{"dataset": "melodies that start on their tonic, played by one synthesised instrument", "time_shift_ms": 100, "targets": ["pace"], "widths": [40, 64, 120], "label_smoothing": 0.1, "init": "trunc_normal_002", "muon_scale": "spectral", "epochs": 26.3, "lr_schedule": "cosine"}
Rows from block 6 of a small sound classifier, named by matrix and row number. Rows with one number belong to one channel. Each number is 200 + 40 x the weight over its row's rms, rounded and kept within 0 to 999. All counts start at 0.
Before each channel's rows are labels from the 100 clips, of 14976, where the channel reaches its highest value: "top examples" is what is common among them. Only what is clearly more common there than usual is listed. The data: melodies that start on their tonic, played by one synthesised instrument.
# convs0: expand pointwise conv (model.blocks.6.convs.0.weight, 240x40x1x1), inputs 0-39
# convs1: depthwise 5x5 conv, stride 2 (model.blocks.6.convs.1.weight, 240x1x5x5, trained with AdamW), a 5x5 kernel
# convs2: project pointwise conv (model.blocks.6.convs.2.weight, 64x240x1x1, transposed), outputs 0-63

top examples: square lead
convs0.126,159,196,266,302,187,163,155,206,217,214,247,221,285,262,255,213,279,201,287,194,183,225,233,167,185,173,207,209,210,150,193,183,211,260,198,205,235,221,184,202
convs1.126,189,242,209,196,209,128,170,176,149,138,155,168,196,212,183,150,199,206,176,136,121,176,205,126,156
convs2.126,189,197,223,226,209,263,253,184,186,202,197,215,229,177,167,258,140,309,211,179,251,189,167,199,241,160,137,267,174,203,191,242,192,241,241,179,174,231,194,265,107,218,190,208,91,188,172,240,231,196,171,203,162,220,249,259,180,170,201,242,258,153,157,202

top examples: pace: medium
convs0.51,216,196,144,134,158,247,226,187,222,190,130,196,149,264,158,164,228,243,185,166,223,216,172,238,154,218,237,204,185,143,149,249,174,204,141,249,238,141,227,131
convs1.51,198,150,194,209,195,199,138,205,160,199,234,141,259,176,257,230,134,261,146,284,212,181,189,188,211
convs2.51,200,264,207,208,208,151,215,176,282,223,215,218,281,214,192,200,196,218,197,232,211,167,217,137,255,265,168,193,217,95,173,155,211,226,180,207,233,214,158,267,237,272,176,215,201,189,327,232,159,212,170,131,168,235,208,216,234,171,204,183,255,228,159,189

top examples: pace: slow; sine tone
convs0.84,215,284,195,194,155,197,195,210,166,140,223,162,205,200,203,222,227,250,167,169,250,247,259,191,144,206,138,156,225,222,189,108,284,223,156,183,179,265,228,206
convs1.84,207,193,182,205,184,181,127,221,151,217,221,134,221,138,173,203,108,243,163,230,193,118,219,168,196
convs2.84,92,223,226,235,72,228,238,201,214,211,235,162,296,244,202,283,195,185,195,164,218,226,167,176,131,189,199,194,205,172,199,157,196,254,197,168,132,135,223,193,148,165,254,238,149,208,151,178,186,205,191,185,249,185,215,169,250,191,230,219,215,216,213,171

top examples: pace: fast
convs0.233,181,216,189,208,271,230,218,196,177,170,191,221,208,197,272,207,178,177,180,186,219,164,234,133,262,209,220,268,189,118,187,81,219,115,216,235,210,229,213,177
convs1.233,190,180,185,168,206,208,249,220,210,209,255,276,258,240,236,225,233,278,281,227,151,167,214,238,202
convs2.233,155,232,179,141,232,217,196,191,259,168,192,199,199,230,152,188,244,146,143,228,238,219,215,203,281,186,213,167,119,189,174,209,238,216,167,316,143,194,170,185,153,178,200,194,129,240,128,206,199,229,150,146,251,152,236,250,237,197,151,174,146,239,177,201

top examples: staccato
convs0.117,207,257,167,192,211,220,212,197,187,279,209,261,221,210,284,176,301,206,148,228,205,102,174,174,244,198,222,209,223,174,258,218,179,234,195,272,223,174,181,214
convs1.117,212,207,161,157,192,184,212,161,140,178,181,252,158,99,171,188,214,146,116,190,173,202,175,149,209
convs2.117,172,202,256,153,106,228,184,202,192,244,185,253,239,252,143,221,272,243,180,222,222,214,153,168,204,161,146,204,192,230,168,178,220,223,237,143,172,205,168,193,157,238,202,287,267,135,174,154,213,185,143,170,178,179,176,274,169,223,258,206,160,151,267,188

top examples: staccato; sine tone
convs0.38,184,211,205,219,190,266,200,117,278,189,192,239,154,269,229,237,188,231,158,223,208,180,169,229,170,172,177,212,229,135,273,261,290,241,182,213,207,235,233,198
convs1.38,198,187,165,204,198,245,244,241,252,240,249,235,239,275,241,250,252,244,237,285,194,191,191,190,209
convs2.38,239,245,155,179,192,123,221,184,278,216,226,209,252,207,245,191,243,176,256,216,107,211,140,230,244,309,196,166,165,197,162,202,180,231,160,203,215,154,210,208,184,177,112,246,224,208,278,199,191,163,221,208,166,224,220,227,281,244,231,251,190,197,233,196

top examples: pace: medium
convs0.229,133,279,200,180,213,216,235,203,198,188,201,216,264,256,189,246,221,247,254,134,170,182,267,204,180,230,150,246,222,220,193,256,291,240,216,259,194,207,165,228
convs1.229,142,207,219,239,219,135,210,220,254,226,146,219,222,253,248,148,152,197,236,271,181,177,200,207,269
convs2.229,220,225,236,184,247,160,259,168,282,136,286,199,199,222,241,220,257,157,232,225,176,219,180,188,194,255,198,230,259,175,246,176,203,221,149,223,199,201,217,165,212,184,98,242,236,207,166,174,217,179,260,229,225,147,221,165,204,296,204,257,203,241,280,192

top examples: pace: fast
convs0.180,195,177,213,125,232,191,135,193,188,195,211,287,235,248,126,197,205,182,243,220,192,211,131,217,208,190,266,87,208,231,196,220,209,243,194,179,185,230,257,152
convs1.180,189,175,199,194,193,233,228,201,217,240,219,262,245,284,220,263,252,277,287,218,210,228,199,214,218
convs2.180,193,221,168,236,194,217,213,161,202,157,225,205,196,155,141,223,225,140,120,205,265,248,214,226,220,153,286,230,185,289,197,247,223,179,219,185,150,216,225,200,191,255,214,182,161,167,166,177,188,102,93,147,214,221,233,198,160,250,121,207,191,190,216,197

top examples: staccato; pace: fast
convs0.111,182,211,208,248,225,233,189,157,176,222,173,133,168,205,192,192,198,258,169,253,211,200,289,178,298,180,200,168,225,247,223,194,146,89,196,186,200,173,250,239
convs1.111,239,219,158,210,166,239,216,114,214,189,241,191,129,245,205,205,150,151,239,238,192,166,148,261,235
convs2.111,152,198,231,217,214,192,207,244,252,235,223,164,192,252,212,255,207,191,149,254,268,183,143,191,186,181,188,268,227,185,209,119,228,241,96,219,181,244,145,193,147,189,271,169,174,220,168,200,218,208,220,138,313,165,243,177,189,204,173,135,173,190,198,167

top examples: pace: medium
convs0.171,172,252,225,187,181,206,185,162,246,223,178,229,258,257,209,255,240,241,219,169,207,223,226,182,125,160,167,200,88,208,180,232,259,243,212,225,157,146,152,246
convs1.171,192,164,241,198,141,217,228,236,227,172,221,254,261,281,232,228,237,260,272,232,218,227,233,220,215
convs2.171,119,150,214,167,164,226,174,173,231,144,225,211,192,194,170,222,162,182,176,168,239,274,230,147,249,251,181,251,240,202,273,168,166,142,197,214,265,230,110,164,223,210,193,217,235,266,234,272,181,177,240,193,265,193,199,175,224,170,254,185,160,274,193,237

top examples: pace: slow
convs0.109,254,273,241,226,222,270,243,183,240,179,193,201,139,246,153,202,174,130,201,222,244,175,168,245,230,195,237,201,184,212,271,275,172,173,239,175,279,200,170,213
convs1.109,182,161,207,228,132,174,254,157,229,134,145,266,181,182,189,182,207,212,164,227,188,207,227,132,275
convs2.109,158,181,208,246,191,199,283,159,240,306,244,226,176,178,266,203,260,221,167,185,202,180,206,177,162,236,281,156,122,239,220,113,174,202,204,177,218,198,237,222,190,243,168,156,206,221,297,195,211,149,169,197,199,146,161,198,211,161,242,222,259,217,172,228

top examples: pace: medium
convs0.24,127,214,176,180,249,236,170,214,188,190,193,193,249,207,192,274,189,168,164,188,207,228,156,186,251,151,265,208,197,83,170,136,180,149,239,246,245,223,221,170
convs1.24,178,173,183,200,170,175,190,204,216,230,173,182,222,286,263,152,180,266,256,265,152,145,221,219,247
convs2.24,214,156,179,203,246,155,253,190,157,193,182,185,171,264,236,259,174,153,201,298,196,205,227,187,275,227,194,239,113,190,208,220,276,218,158,217,277,193,192,185,194,193,265,225,190,217,179,219,135,207,176,160,191,181,293,261,222,187,147,228,215,279,178,192

top examples: pace: medium
convs0.237,174,176,192,141,139,260,202,192,202,196,110,187,237,198,139,275,270,194,175,169,246,164,235,257,190,201,208,260,215,179,211,179,296,220,176,192,220,154,208,171
convs1.237,211,145,210,147,197,239,166,244,140,213,187,213,228,214,215,164,237,163,251,226,163,220,119,264,136
convs2.237,282,227,221,171,234,238,202,141,233,242,260,170,251,226,247,175,239,147,151,164,193,121,174,270,270,179,232,205,161,132,206,287,178,173,203,210,224,165,183,196,215,189,215,132,176,216,268,193,192,195,145,114,206,200,202,211,205,199,257,216,225,254,202,154

top examples: pace: slow
convs0.151,233,208,222,195,220,140,223,155,185,224,208,155,265,216,271,223,199,179,187,124,207,144,279,151,215,226,185,186,192,254,226,227,307,203,236,240,153,239,172,194
convs1.151,198,226,191,130,170,230,229,226,110,180,259,262,240,178,183,224,276,213,167,174,184,251,207,163,191
convs2.151,152,189,216,189,199,167,259,142,243,189,214,157,250,133,233,211,211,157,248,233,238,268,138,208,173,241,207,244,200,182,204,229,268,208,215,240,229,206,212,205,318,281,154,251,210,217,224,182,202,232,236,259,211,152,261,168,276,234,193,158,182,202,192,151

top examples: square lead
convs0.215,158,202,242,274,175,203,218,219,260,252,222,196,260,234,210,241,211,192,244,261,157,232,261,269,182,265,173,215,266,126,183,158,192,192,186,168,231,194,207,258
convs1.215,200,230,240,209,223,149,185,172,128,182,145,191,198,181,199,105,205,223,145,160,125,199,197,139,170
convs2.215,233,172,195,221,268,290,166,126,281,216,202,218,216,222,198,220,133,218,192,245,228,258,154,190,241,196,128,280,165,232,178,226,186,142,206,181,173,210,247,273,131,248,192,167,126,194,201,243,226,206,229,216,154,229,200,242,192,211,198,201,199,164,170,126

top examples: pace: medium
convs0.59,210,220,177,245,262,247,194,261,239,213,216,85,238,225,206,193,189,192,233,247,229,212,248,176,187,190,180,276,200,231,186,230,222,197,174,151,188,217,318,207
convs1.59,184,156,213,197,207,168,172,167,203,215,141,144,112,155,141,194,162,149,185,162,226,160,145,140,203
convs2.59,194,142,243,221,154,233,209,226,163,266,243,157,219,230,212,191,234,237,291,187,151,155,180,216,181,201,114,181,251,201,211,248,174,227,209,175,232,197,213,191,223,295,261,210,180,265,111,222,239,149,218,264,151,232,146,181,157,233,234,227,200,174,160,179

top examples: pace: fast
convs0.56,118,170,132,202,211,202,182,123,185,206,214,168,170,171,238,252,211,181,239,137,197,147,199,143,231,162,217,170,175,128,176,98,238,163,191,229,206,237,212,183
convs1.56,152,210,217,247,182,137,173,214,212,200,178,213,242,236,249,178,211,261,242,252,106,201,198,270,233
convs2.56,200,133,157,165,217,184,233,140,195,163,160,168,225,192,194,246,141,225,203,194,222,251,200,218,248,189,273,155,218,233,222,215,280,213,191,257,155,197,190,155,186,154,212,127,180,277,177,136,171,213,204,120,249,152,250,289,225,163,199,231,225,248,236,179

top examples: pace: slow
convs0.19,170,229,201,170,304,168,216,202,161,170,150,176,223,255,248,201,192,143,204,187,156,248,142,195,241,141,139,251,211,226,270,235,216,203,182,208,224,153,258,157
convs1.19,182,166,178,183,169,184,190,240,236,196,165,216,270,296,249,197,228,281,265,212,148,181,221,214,199
convs2.19,248,213,135,243,163,160,205,246,204,221,122,208,207,159,201,81,251,163,246,199,154,204,217,240,177,204,184,219,204,218,174,219,141,242,242,124,196,204,260,229,265,206,193,184,163,164,176,252,246,132,227,244,204,139,185,206,204,280,178,200,154,147,180,209

top examples: pace: slow; clarinet-like
convs0.222,205,257,169,197,126,188,207,263,200,184,149,204,148,205,210,184,226,197,160,248,218,254,101,179,196,175,155,202,208,200,130,147,285,221,184,246,179,244,243,237
convs1.222,191,205,193,153,182,177,223,219,148,197,139,255,219,123,236,133,229,237,116,219,175,160,191,161,172
convs2.222,200,207,194,121,140,188,182,206,139,164,182,173,125,192,206,183,231,163,212,217,267,178,224,198,131,142,215,178,191,212,191,176,184,196,235,211,195,230,213,191,243,164,153,213,186,186,175,202,256,223,158,207,111,236,261,122,161,124,241,292,165,207,102,193

top examples: horn-like
convs0.23,176,259,254,200,239,184,244,237,269,216,210,181,173,229,253,196,196,211,205,143,126,177,246,123,266,182,131,235,166,188,224,211,242,121,181,217,199,194,198,142
convs1.23,193,195,177,224,197,178,212,229,204,230,149,253,276,235,227,183,231,276,254,266,159,238,234,245,253
convs2.23,53,220,187,198,264,192,199,236,190,228,189,146,162,167,204,77,274,234,161,219,232,205,155,241,241,210,240,210,200,267,196,228,254,212,211,205,189,216,238,164,183,163,269,198,178,182,172,172,175,183,211,223,130,209,249,150,220,236,205,222,216,205,204,245

top examples: sine tone
convs0.153,171,186,151,250,150,226,264,139,173,176,233,248,215,189,184,175,185,245,215,168,248,149,153,241,212,174,290,204,183,167,304,247,171,211,249,213,209,202,233,230
convs1.153,170,132,189,143,197,257,130,195,178,176,275,153,218,173,210,238,134,203,167,206,185,156,158,174,165
convs2.153,212,220,203,199,157,166,212,228,210,202,209,186,153,200,251,200,193,151,187,283,165,100,208,203,251,275,168,190,167,222,277,178,278,194,127,215,200,192,203,177,175,192,151,231,185,218,237,191,171,151,193,193,194,149,227,212,179,286,215,317,201,178,123,162

top examples: staccato
convs0.9,154,218,192,258,156,178,194,165,228,98,209,270,171,162,185,241,236,232,192,153,219,174,191,212,234,204,203,132,192,206,226,162,204,205,287,225,152,223,288,164
convs1.9,205,196,157,218,159,211,206,135,232,208,233,250,119,245,191,261,203,132,212,183,217,165,126,202,148
convs2.9,183,191,239,253,230,216,201,140,184,155,150,228,136,182,160,135,207,208,155,173,218,236,185,123,171,231,194,205,239,195,227,148,216,215,124,270,187,245,236,292,281,240,200,177,186,211,193,203,138,125,215,192,156,220,211,187,256,198,203,162,293,205,170,227

top examples: pace: medium
convs0.52,121,200,181,188,242,201,188,217,207,188,231,185,257,263,191,253,222,169,177,127,255,192,239,172,247,191,266,214,187,100,216,176,254,143,209,244,200,253,156,201
convs1.52,112,195,180,201,173,162,184,162,234,197,159,184,261,239,245,184,189,232,292,252,169,180,211,216,258
convs2.52,218,158,159,228,218,201,209,139,173,158,192,143,272,253,197,251,148,202,185,222,178,191,201,244,227,243,245,216,156,237,225,189,270,169,161,297,170,214,209,185,175,210,221,211,250,211,172,225,174,183,244,203,225,171,269,248,164,228,235,197,184,346,183,247

top examples: pace: slow
convs0.103,223,224,178,173,212,224,220,266,217,192,220,212,226,264,199,190,141,208,163,256,230,191,190,177,270,192,202,198,271,255,277,256,168,103,184,125,223,207,156,202
convs1.103,165,208,181,191,195,135,209,175,161,218,104,202,204,151,215,138,169,193,138,221,127,200,226,132,207
convs2.103,194,279,264,158,280,248,214,158,187,220,179,169,231,126,195,104,212,315,170,150,109,199,182,199,196,241,171,200,206,211,161,198,212,168,220,212,238,232,212,266,205,200,231,205,247,212,211,219,237,239,271,213,205,187,142,226,203,200,217,169,203,239,247,151

top examples: pace: fast
convs0.169,165,231,231,168,288,239,165,139,144,226,211,175,192,258,159,197,232,285,198,211,215,178,144,134,216,250,283,208,133,151,177,176,192,212,185,203,218,182,218,189
convs1.169,194,189,209,120,209,192,224,226,148,230,205,195,203,101,244,217,193,156,115,245,214,210,176,137,209
convs2.169,285,219,234,165,200,193,210,158,153,260,138,161,249,158,206,118,212,242,174,220,115,227,170,185,247,178,195,217,212,182,161,235,90,214,188,269,203,238,148,143,254,215,228,206,198,162,229,184,218,225,216,195,232,177,235,216,208,226,175,233,135,112,182,217

top examples: pace: slow; staccato
convs0.188,164,195,198,162,203,235,151,208,206,212,306,295,188,184,189,253,220,177,134,181,198,139,204,251,191,218,172,186,149,195,243,161,195,231,264,181,176,183,205,109
convs1.188,188,110,183,194,203,211,160,145,254,208,262,158,184,254,177,286,196,173,224,173,191,181,140,171,200
convs2.188,240,203,184,248,207,192,211,158,227,166,161,208,127,252,157,188,189,101,174,234,186,226,193,144,216,136,153,139,228,232,187,195,147,186,171,209,191,164,190,286,294,235,184,278,194,210,229,200,188,214,203,204,143,184,142,236,171,124,182,202,166,178,190,284

top examples: pace: slow
convs0.200,251,260,232,172,176,154,276,162,169,210,241,200,227,148,158,273,203,229,154,190,254,177,210,185,141,182,182,238,230,203,221,196,253,219,167,178,99,187,158,154
convs1.200,209,169,190,188,99,199,177,202,197,110,193,213,212,219,137,198,219,190,200,129,186,200,197,205,102
convs2.200,267,133,244,216,163,234,121,245,221,212,166,166,204,203,172,191,228,190,277,183,232,205,166,173,246,239,256,263,233,279,212,205,218,149,146,260,185,239,182,118,197,170,196,165,216,200,215,195,212,222,188,215,158,132,246,153,181,183,199,237,219,147,99,195

top examples: pace: slow
convs0.69,101,221,270,255,206,207,242,195,221,179,104,151,196,204,176,167,166,170,186,197,133,231,148,199,166,156,208,192,245,215,222,227,219,150,206,254,262,216,243,170
convs1.69,197,236,184,189,143,213,193,151,201,148,237,162,147,207,94,245,136,189,262,168,207,183,170,217,195
convs2.69,247,171,212,163,123,163,153,110,200,194,219,226,214,224,200,211,153,242,187,224,199,120,181,214,250,174,170,211,153,270,237,196,188,215,188,217,261,247,141,103,261,132,199,163,231,166,143,183,268,218,214,194,233,242,184,218,155,247,196,231,212,135,203,229

top examples: sine tone
convs0.149,198,225,222,286,232,176,180,255,184,223,262,243,223,194,243,157,253,255,224,264,257,222,231,249,269,212,198,203,231,192,197,209,161,284,159,217,261,177,181,231
convs1.149,223,200,171,231,186,177,142,200,160,149,126,166,209,128,151,160,144,167,155,138,181,181,192,207,149
convs2.149,219,140,211,189,213,207,180,225,218,206,258,246,200,174,219,237,138,231,201,215,235,257,225,175,208,217,111,256,175,179,226,299,150,239,193,159,230,213,208,289,180,251,159,219,213,162,200,233,261,173,200,215,242,186,205,189,99,164,162,267,278,230,171,177

top examples: pace: medium
convs0.70,179,229,225,225,205,220,241,156,193,281,184,203,278,175,247,289,126,214,157,268,232,174,190,184,259,227,262,218,172,229,194,187,229,204,195,162,223,259,158,236
convs1.70,175,192,180,192,212,123,199,198,224,145,123,217,147,202,171,108,226,165,237,152,148,200,195,185,152
convs2.70,149,209,225,174,166,209,217,193,264,308,200,167,219,189,180,206,169,203,227,191,175,217,233,174,177,213,219,299,182,147,172,160,167,233,245,225,246,189,185,285,226,212,250,256,269,159,278,176,160,163,231,200,197,247,160,239,255,232,178,224,265,245,224,150

top examples: square lead
convs0.91,234,137,190,207,138,131,184,92,224,196,218,169,203,213,231,241,201,128,283,174,152,215,164,194,190,163,180,227,236,201,121,260,212,208,239,226,223,201,205,207
convs1.91,198,155,208,192,191,220,215,225,253,246,223,240,209,212,187,118,155,141,140,176,141,207,150,119,192
convs2.91,211,273,205,209,217,229,245,260,239,230,139,183,159,282,130,225,227,246,162,153,212,133,200,151,200,221,283,140,207,220,225,240,268,178,204,212,197,172,234,192,249,171,207,207,216,228,165,190,244,156,180,148,274,209,233,157,223,139,255,230,243,163,227,155

top examples: pace: medium
convs0.208,204,214,206,200,242,235,198,176,132,171,217,182,196,86,235,220,245,207,97,185,124,180,140,207,171,240,235,175,194,235,199,212,166,245,197,191,184,205,122,164
convs1.208,203,201,226,176,198,233,245,206,207,230,261,281,254,246,175,262,289,266,214,220,181,218,225,223,202
convs2.208,241,217,195,210,227,216,168,211,241,229,191,255,141,259,180,284,171,174,203,197,184,204,161,112,211,234,154,211,184,149,173,182,118,226,211,252,210,170,126,195,211,169,152,173,259,224,157,175,188,178,139,127,151,236,183,186,261,261,201,281,219,200,259,220

top examples: pace: medium
convs0.185,157,256,148,199,134,184,199,123,189,214,138,183,245,253,204,299,199,199,215,167,232,199,185,157,209,159,295,159,172,251,210,208,192,181,233,172,214,227,253,182
convs1.185,198,224,189,170,188,220,229,221,199,182,278,284,239,183,187,250,276,202,147,127,197,240,229,190,154
convs2.185,235,183,164,194,283,122,242,215,187,180,213,255,162,176,168,227,180,276,265,259,182,165,248,232,211,193,243,193,133,124,186,213,263,153,263,170,232,154,206,195,235,246,172,168,211,175,254,197,198,162,151,261,238,165,234,204,218,162,154,180,209,207,246,267

top examples: pace: medium
convs0.236,139,251,202,172,162,272,153,195,191,203,163,160,251,244,185,223,212,213,253,239,276,219,243,198,224,166,239,202,144,124,190,143,197,237,279,245,224,177,230,201
convs1.236,155,163,220,223,185,178,235,213,232,215,224,242,264,299,243,205,222,267,253,242,154,204,228,239,219
convs2.236,211,168,216,214,189,206,238,170,119,169,224,182,144,235,128,322,171,204,219,147,181,201,250,178,185,113,201,218,137,181,250,150,237,201,252,226,152,202,142,188,208,186,218,203,218,251,194,161,167,211,220,127,220,220,170,194,197,118,181,259,216,214,263,233

top examples: sine tone
convs0.14,227,244,211,198,105,225,212,220,185,169,80,174,164,212,173,206,208,227,214,209,226,246,251,174,156,188,206,187,214,174,214,124,269,170,169,207,149,164,250,143
convs1.14,199,185,195,166,156,211,200,224,120,212,234,200,214,120,228,178,159,217,103,253,183,160,195,137,203
convs2.14,202,180,174,238,122,141,167,197,205,168,297,233,233,201,152,250,205,137,221,184,238,237,206,241,165,179,283,168,290,202,175,233,129,182,211,222,223,177,182,174,152,218,203,209,249,228,208,238,201,208,236,215,181,171,202,168,261,208,235,265,138,262,168,277

top examples: sine tone
convs0.28,185,258,212,157,190,249,257,213,203,204,120,192,194,196,136,244,242,262,229,259,213,256,214,238,163,155,217,189,147,186,210,187,252,228,123,175,155,272,227,188
convs1.28,172,163,115,139,180,208,248,195,164,247,189,232,246,166,223,174,201,252,154,208,142,188,141,149,181
convs2.28,205,187,166,243,202,138,181,149,221,274,243,221,208,183,254,220,208,108,225,182,249,208,180,227,164,177,217,239,192,156,213,184,164,157,232,166,227,247,201,212,158,152,122,132,253,200,215,198,134,149,158,262,131,218,220,190,202,216,256,180,237,233,95,192

top examples: pace: fast
convs0.114,208,170,218,97,205,202,196,189,203,130,193,263,231,182,184,188,124,210,243,212,177,222,199,204,184,216,274,112,168,247,211,252,207,218,152,191,228,290,209,173
convs1.114,210,192,229,178,155,205,226,215,207,181,255,253,248,256,216,293,253,260,281,211,219,219,218,229,188
convs2.114,226,233,142,226,246,167,191,176,150,194,163,240,192,230,137,187,187,168,228,206,199,225,290,289,210,191,257,246,196,240,140,263,236,171,228,246,159,242,184,194,202,249,218,214,177,143,194,199,185,112,180,206,272,239,228,224,150,211,234,212,224,98,202,157

top examples: pace: slow
convs0.178,183,245,222,194,204,154,174,210,125,190,240,162,165,160,166,175,180,200,184,235,223,99,264,204,133,205,244,181,188,169,224,183,213,195,217,264,196,299,255,155
convs1.178,221,162,118,221,218,208,192,181,240,231,258,211,180,270,250,278,191,169,262,242,212,187,152,233,201
convs2.178,203,226,132,115,242,242,227,168,212,256,99,260,106,175,185,172,190,228,175,201,225,157,223,173,158,172,155,243,134,132,187,229,184,181,240,183,181,120,162,227,157,205,207,180,197,201,232,175,152,186,184,176,124,173,152,224,212,185,186,177,275,179,202,200